python train.py --cutout=0.4 --arch="swin" --fused_qkv=true --parallel_block=false --conv_stem=false --am_softmax_margin=0.3 --am_softmax_scale=30 --init="kaiming_normal" --beta1=0.95 --eps=1e-08 --adamw_lr_other_params=0.00071
Rows from block 5 of a small image embedding model, named by matrix and row number. Rows with one number belong to one neuron. Each number is 128 + 24 x the weight over its row's rms, rounded and kept within 0 to 255. All counts start at 0. Numbers have three digits each.
After each neuron's rows are labels from the 100 images, of 14848, where the neuron reaches its highest value: "top examples" is what is common among them. Only what is clearly more common there than usual is listed. The data: simulated fluorescence microscopy of cells. In brackets: how many of the 100.
# fc1: MLP up (model.blocks.5.mlp.fc1.weight, 256x128), inputs 64-127
# fc2: MLP down (model.blocks.5.mlp.fc2.weight, 128x256, transposed), outputs 64-127

fc1.237:157185113116163155163125099152138148115089103145150181113121158137106142090112140130141087126123188076109083143091098133145136134114120176103148128122082119102157137139138063118143137107141131
fc2.237:088125147114089163118147137134153122127132144102104145147113086132145097116086165064132144155120129135100123130128109157178137109134133113119128095122105141118129144107144116135175137125169093
top examples: cyan stain (95); dim (57)

fc1.106:138142142170113122125141188109163132137165144153160119121154107178113094134118150102143148154151115120135109128152128131137130140120162092127124107148123122093172112122185154118106114131081098
fc2.106:141129093103159096118155133154146112135142112146114131117107144158078143131098157163147166107131142096140114162118106156093090116103134123156092129133156121088092131152126151122130109122087101
top examples: yellow stain (100); dim (63); out of focus (40); bright spots (36)

fc1.244:153101121184126107103111115110133152126155151118147153104119115137064180144120069165126158151171124142117106146122169105125134118119118164115101118104121103166170112139137115126167127087141125
fc2.244:133144112102149144136105115092116143102070113123173103103150116111157123104108128157168079101116076138123148172095151141107151148131138121122121112145190153090146136122130115101122073148132126
top examples: red stain (99); out of focus (67); crowded (60); cells: ten or more (60)

fc1.138:126141141162121123118142109134122160162116112140106080116092115137131154113129111083083114120138133137091192110095148096133149076105098148132129128126092098137134117119147150086160156160099145
fc2.138:126170136151131131143123151129155155138095182128139141119132115106145098131111139116128151124138139135166154130071131155102114155154168112111118111164086107100097170111120092132124097149127123
top examples: red stain (100); membrane rim (31)

fc1.242:128165155119098119132111083105091173118152112104121157155124139130118088157123152162099147099127090124128121106148131114115171115152095146143116130132101090193111118126147138132148141142136121
fc2.242:141152131134147168105108112160117123169152134100129130117113161099119146143116175126151168144120103131096105123113145100116117149073112118158133141199142100128107128143192096130148124157148153
top examples: red stain (100); few cells (73); cells: one or two (73)

fc1.95:135163145141135141101137089139133159128119119097147125142136131133090134150154096105186101092102139164123081118112095179123109126088104132156126135162093159149160159165136107106124140146138120
fc2.95:125141129118140113141131139111135134107117099102150154103197153144093152146158149137116068145140086139116138134135143116139175095111138144121132186098167146137105118158115125143117121149120168
top examples: red stain (100); few cells (58); cells: one or two (58); membrane rim (36)

fc1.101:090167156124141098104143124130104156140164122068080114134109141094125113119122134114163150155122155117132172143142134144126120111112081121155151173129139131124155139129115084134073164116118081
fc2.101:113167129107106081102101091143149115115123094126124142106138118136163093170106121127093099134093164134151129140144121083203121094093114176168093136086122137147134157124132176097155128120139138
top examples: green stain (100)

fc1.194:159106167106110125138133111172157090117112133128169132186160149157104112149141127155079065131135104105134133133118117109078133172147154117119144107177102097110117120117136133140154139142117086
fc2.194:099108125123137127132095149154171134122156151135140131077127127148144147136169120120111180138099128112110125110116109092116132132175131130153140120116184095146079154111148157166111098093118125
top examples: dim (74); few cells (59); cells: one or two (59); cyan stain (58)

fc1.162:150142108081126157108143155122154179106157117149133135119140084161134125110077097122124135095079077131117161072140147164100106110091142142093127124105118128091136127131115138181169139107149127
fc2.162:165126104137129128172109117176145119127121130122119113170134130133115155120092111122137140105117096163114151121120120128097067145078111137152140095129101084133139137101159109116152179115115129
top examples: red stain (100); few cells (91); cells: one or two (91); out of focus (40)

fc1.143:095133080120099120122123105169128083115136138117154113117089122128119094130131137156079141113110118157107104135137150106152182094161111108136116106133101077115116080085149122109170163140134153
fc2.143:117114141130137127149108105175156078073161178162090158121143166157127123124163123117138163148135144126110099133111147132117142150148137120162104138173133123113139132161138137114119102169118149
top examples: cyan stain (98)

fc1.206:136159138169157118134141145128112124139192149114105151131135124120174160082123135093100115135146140140114145134108133181107118119128114126085119124147113129083102123126097156107140146108109108
fc2.206:118163116126103140129156136152135106146142154128085171142075112165140135129140122107083137168111139139142097150115135164103080112133117079129099126155110120139119173146152126107133150099134178
top examples: cyan stain (100); dim (72)

fc1.79:172135103122115101127110154151075153152153103158142083129116113163106148126131109164139099115138127158121170125152148124086149063098142122138136120119115161105131127136147117085161172142134100
fc2.79:130124142127104139142119076075142151142098162133108142112156146173113081116107110141101074132122069112150164098095130099131135134130137093101107156116141112098120111117128155150135134127151131
top examples: crowded (56); cells: ten or more (56); green stain (55); membrane rim (39)

fc1.9:137143127114132151122127079109135106150162071114178107117136130147131107085139118139135110147118097086165120142172104168086120147142148125151164089128161118162088154100139133146116108134078136
fc2.9:122131172114137090133117081135119124155093129134147105128125147148109100062118129145137135125132095096150159139109089099097112118130125109160110122152104136125080142165148136145119126152113112
top examples: few cells (72); cells: one or two (72); magenta stain (66); dim (65)

fc1.124:131132110112113146136123149128171107133104112128150173090123115111106097137184078137108102129139211139115176141123147106139160088131154154154110096124110169142115096145099105155117112132094143
fc2.124:084116141150138155165122079147085109122145096089144156096129145105139158143132113130135126118128148123124120148093163162155162135135125128110128095145121142103151147129153135125133114065140142
top examples: magenta stain (100)

fc1.8:179187109130140137106153157119093103128115085114126149107110160119106138135145121103135150114116129135103128119114146105109104109128118066111131130110099111099190130148144118109116151073149122
fc2.8:136124148129132142073144140130140124127162119111128100184109116137093130145121111098154125115097159134081073149143153101104163176113098154131107115110141128089131129113114167090119146129087123
top examples: cyan stain (79); dim (69)

fc1.87:127093072131136141143144124157090101173136119123141125134143165140131123112136121123134085087084107157093132108067088110143093125105101153102102139140104165128143146114120144143097138179161129
fc2.87:150122177131090097134135143103120152078128142096113141105181141118134155145098128134105103147134105143086129165166170156068175138155081140109170159125118106133128143110127113122080092132098153
top examples: red stain (100); membrane rim (38)

fc1.127:117130138108097137112132173103170154116123127090092079129109130150106122139128112124137141132102071175078111135138101130138091098119135136119115135111120147138117117141158114138137143149127175
fc2.127:118129141107135136137130152109136158094097142090166121091103112141120123122133173147126117154138097136103153125129179091119095156124121126101112175144140134179119184081082075128101135142141118
top examples: red stain (100); few cells (85); cells: one or two (85); dim (66)

fc1.193:150144124133142120070123139105099133141114135111135150111146111123140129161101102100148114118158176176164132128119134181156143171152087111136116066090105134114109144142158104140160165121177114
fc2.193:150153093135132054143114176145142068142143141137090114134131115101143147133126144137163093097121121134138132106159127153113125151130147140193151142151153127154132149100131090157140162109140127
top examples: red stain (100); few cells (82); cells: one or two (82); out of focus (47)

fc1.181:138140125145098173097104145071138164107090103111111126097153127163142159102122167175150109083149113117085104144114087125133134157105133125169094174097114117124145135127097168143129088115151101
fc2.181:135123110138138097110129138177131115121114134107157095148144132103177126119058115088115133103086098134079163137114106140155153203117127146120124123131135128109084122162156090103131166165127149
top examples: red stain (100); few cells (80); cells: one or two (80); fragmented nuclei (31)

fc1.170:128108124127085099123131184157136124108158100150074121122115129120120090106149149092111132125090093140141144122131153133108077155139109106122104140118111133112130106109148125140118153174123145
fc2.170:135117110172117120119113133126155122102148159117136096134136165111127131149155140079127116140082136158108092174134123100121119069128108115135084149125113116068112114106124110136123099135137132
top examples: green stain (100); few cells (59); cells: one or two (59)

fc1.54:146098133133168107153107115156145113136136131137116185123178159136136163170170128186119116145109141108113122108114144077135134116104146116159125090140095090176165126088101122085124125117131122
fc2.54:135123102114143131117081108168115121151161135142092146121174144158136122132162127138143178097106095074180153135112161120122097148155149112084144118098152096161151141140131107117101162109118120
top examples: yellow stain (100); dim (86)

fc1.247:121155103116133139131127120132123113125111133142115079094183111148135159134134154156133119085110119121139117120136078130140079117052160155154089126103131117150140112135132109099138101138142123
fc2.247:166108162160158086158134113115063152126147144116124107139102127115133142133149115139140107158125082121117113090146096118132106108124131119136131141120119131144124150090147127158129119113117107
top examples: red stain (100); few cells (80); cells: one or two (80); out of focus (51)

fc1.207:138133189125073114127114146171112127185117114161120133134153107120126087120103126095174112125146126122111081132102106151178163113133124124168133099099142146134150158122114123100147126131128133
fc2.207:130144137157137161145152144129148210104096144166119122129140151094100153131120137135138092161142140110118120143150103105111166105110114146109118150129117102119111086083184171092102087165130140
top examples: green stain (100); few cells (71); cells: one or two (71)

fc1.44:117117140105144095153110096120123110137131130123149161123100146148104114090109142129117114160143117109123131171145096102138160102112147151127097103117085125114103133085126144096115127145097139
fc2.44:133114145130152094122119119155129122128126129134120141120116134144126154119119071102159127092086111144109126138119164136136194123153172126092119168112121085162116107119109169108070123129089110
top examples: cyan stain (92)

fc1.75:122097143132145108158100090139118102174122127108124156110139097164123116134142135148153112138114139115129131170152125092115099136103157148185141133103114173161132160096147107121115142129140064
fc2.75:116095118126157171134125085219119107135161142158132158116095113127138099105107109106118099149112133117127144134125182146124148154125094155147120118107119107095150145093190165125095115083113094
top examples: yellow stain (100); dim (50)

fc1.72:104149159153083088145150120132096089146124109151097134146096111134106134117120149119125099140138131110101085142122162144090140131140101149128190139147136148087136114137156152124098148151128172
fc2.72:123159115170087163147116115130119107076157113089138125156134050149153111111115134143114098147155115116156115155133128125149082140101086127079101175116151172137137127121139148148144164147126135
top examples: yellow stain (100); dim (56); crowded (50); cells: ten or more (50)

fc1.151:135156146092171078109119137115168131110140124178148165119080120126144082083141113128165163104137130188140147141114122084148152129127067127148124141107152131097110127122112155165080117088139109
fc2.151:147130108126105146149166151163105145117142129161119143125072120110077121107115109129128117100108130135137102121108121137196154163102140136120109138122137133067129161104141164131141173145146144
top examples: cyan stain (89); dim (60)

fc1.2:116100100143123140114134099130166126083126133106144120091188111128124126125155127161133120148103127135123086090116121091116116133109076135146177153145131101146130154146174098138086153138146172
fc2.2:165101136117117107138132097117131139156120149148155135123185158103138121117113151109179115108144100157105150139151131177112099111091115110167110135143134113150130160108109090144135085111151159
top examples: red stain (100); few cells (85); cells: one or two (85)

fc1.190:053105166146127098171151166126110136145116151107149145129106135132154123108101116123128158128125091146141080085129111135125120141075143126123115139151152122095170106104165111137164145113067112
fc2.190:141084166132100109121140114156116105143095127156121150129097116127204086101109148092103081134155135132145125152110122108134126158141145147144139107084088117147107113112140141170140154160128156
top examples: yellow stain (100)

fc1.31:181159155138100141151108188108150089137130139108111120170169156115120154137136111115134132079138121100148082161119139142129124103123113116136147121093138061154095144117105154157156123085135113
fc2.31:123138092158100153146139083116113121133135176111131151142162152125094100081130158108118127147124143160142125107129110136134120169124147113138111116120100147120093120156141122107134147160151185
top examples: red stain (100); crowded (57); cells: ten or more (57); bright spots (31)

fc1.40:114150141121142131162136159108142130104122183098174118143095065132121138119180096097131092106103124117119129134114085142146108107106117153119123116092127155122140125156167133082111099158094092
fc2.40:092120141117148143120108124106128132159118156175108172148128105146146132108110150101138156170135115102154126130149127142122164168139105125140120103128139127108122139155116193099107123141155113
top examples: cyan stain (100); long thin cells (56)

fc1.135:161168125122146143087104120137114159134107114117158103193160089161132133125134130132124109120100134148119123133124139086152098099122093157142090096107098111134126119153176143112126130119095125
fc2.135:143103112093129116110156102124163142148113125104079154148131121109125197143109129182108101130145117142119173135095140122150141125134108136164110152113158139146107140115095092126094110131142119
top examples: red stain (100); few cells (86); cells: one or two (86)

fc1.155:165170126163133121125152146127107112149091133133093072139127113075130119155147109170087137160121113126118154119113125130126146117082122175115095092196148118166110088148124130114126158126128093
fc2.155:114123119112131133129130130139128151099105093081132124143086116147111143097143107130162145123155131059115131113141170098129150129145121127112074107104151151132098105154121079084107116105121125
top examples: dim (100); magenta stain (99); few cells (78); cells: one or two (78)

fc1.195:142116166111057110165139102140118141157093095096119117146131141156113125125134090137143121130106146112172146121101107133105150144130156132146104101133103157102111140082157080153142163177138146
fc2.195:123149145162122126140132127133085110164112140129144147132148179110099126101095166108115068138216110127142108147125137188131137084150094124127153121082105165168180159129127126099148128167131154
top examples: green stain (100); few cells (82); cells: one or two (82)

fc1.201:113147130137141097128146123146097120136127097146144107110094092146138128121157138134120144117104146115125110086142107115137143142081165079115130114104088138132128163108122148167113157138111160
fc2.201:152096084108119151114105141120154160152107169114158099164113130171139087128108117126132151157161151151101118123147084144182170134133147153155170142097122118148177170123134133096150139138147125
top examples: green stain (100)

fc1.219:093110143131126100091136080144170112151102174149156146111126149130153129133099106166083135098168173104138121137097161126120152144100114152117145177104151107122117128128140147115132127127137145
fc2.219:080134132130081080123098154112092190118132116129175142151129114151126141136155152146121117128166158104129109129152117143132144101106131107118135132115129133173169126136105068123124113142094138
top examples: yellow stain (100); crowded (80); cells: ten or more (80); membrane rim (42)

fc1.18:125081097152073139113161103146117177090117121118124174137113128116100151136141111114095136132111127104113129146129133106119161134155103091082181165139106132153157124109134122090115113152168084
fc2.18:103134153140137087130098135092108101129098148151151175094136171108134156114145106131080136094113151093132156135162147110128121118129103123079100117118103133142101082127115149074090132116144104
top examples: cyan stain (99); dim (54)

fc1.238:165110102114131095102133157153149163098115148152095130139111099138117134145137157117080143148119113116117166100096115114167140114107151114122100156137162109145096113158143128140091119151137077
fc2.238:124149117135088093131085163083124092118121159107127107098136186122112137104158126165080134120130129114121139113135171089120085141164100127126150131128161139140152096146068153152134149159141141
top examples: green stain (100); dim (51)

fc1.232:091119154118120128109112162146093126176138141085134139113118131128121109125113136095128143130154103109131135114099106105078146104070102171145095114101138125111111155143175149144111153162124131
fc2.232:118109123131132107126116098149147163139144159122133112095140100127114121132148157130111134167124154148104117096135152115139150139144153096146110106109155147124097175125127143145104121155128156
top examples: green stain (100)

fc1.15:114135108183135102131088130126116085145157104135184129130156143102142161198142066189112114111157171169123151134116148153158111137142138100127111162102129127159128115093105183136103110152160139
fc2.15:090131150096120106138109117122125118058102151181144149117145100137159143147151087136164119152115159081170082157112116094151149116091138152156141103144105112126138082139149131123160097129172113
top examples: cyan stain (84); few cells (77); cells: one or two (77)

fc1.188:119115125141106152128131162133111075143128132146149140118157133113146137118116151131107119162160170106107092170140113107091139127107080120134076072092116133164153121106088119122106152086111108
fc2.188:133144132148165131105113107094159128100109170125087200116107128131130133120112146130133116124144157127153081090135125138061159126135130152143111122123121139177140117130107171167159139129149126
top examples: magenta stain (99); long thin cells (39); ring around the nucleus (32)

fc1.177:138118121166093134169092140143141109137144128160104108148151135147071100125123133123147095131112110103162129134135164131160128126112164155108161127155162126094113094140113107082146117095119144
fc2.177:065125080120134120106083160171120120128121131120139144112116099134114118097120136159097124136142137122085135131124128141129066105140152115132145130123122139135146120138094131135096110095122126
top examples: magenta stain (92); crowded (66); cells: ten or more (66); ring around the nucleus (49)

fc1.57:134140135141144124150148138137103086082133124087157145130101122132096124152068094138120109153126119131101132132145105102065135145202152144153118118108107157156136124104128120151122107147144092
fc2.57:073166150185124143113114103111105135182118126157148130099131097122136097084107184151154107127150096122152126124134097094124091109095129132097123129170134124142089125131117154150129142123153117
top examples: red stain (87); few cells (76); cells: one or two (76); out of focus (47)

fc1.99:126129138092119132124120120202153158139153098086127103126132137124109096100109150091109121136138124145144124147167152118122136107065129106113114195124114147127138122113145133129155132143156123
fc2.99:091143156172120129135144095148129127148133128136111086120095118094157130178132108143139153165104155167140144155166076080116094111117134120110098116151152134107128132125178144118103083115096134
top examples: green stain (100); dim (60)

fc1.86:123123114078092109111149140110159132094143148121099141128112123124110150148167138104096092124104123164104129087125124096158099134164151144150124130086111117108136116113153094137125113125102119
fc2.86:160129131158140115111142125118163113174114119160120122125152138097090119132101168141168126145119094142156152136139160177121143154126141106133148137113112128120094179101109110112123105167086183
top examples: red stain (96); few cells (73); cells: one or two (73); out of focus (53)

fc1.25:128129161094088157157121162100113118111120146142134143097154108125156136088120116130125115117090152137139127087127126145135087133110124120152147117114088136130137150125118136167131137123154115
fc2.25:070107144111148100148119155094137159128103167110141115115197124149124112135147125141126145116120111133111156102153113128107091168102145109155148141097110107160154134107126118128118226097126157
top examples: red stain (96); few cells (75); cells: one or two (75); out of focus (58)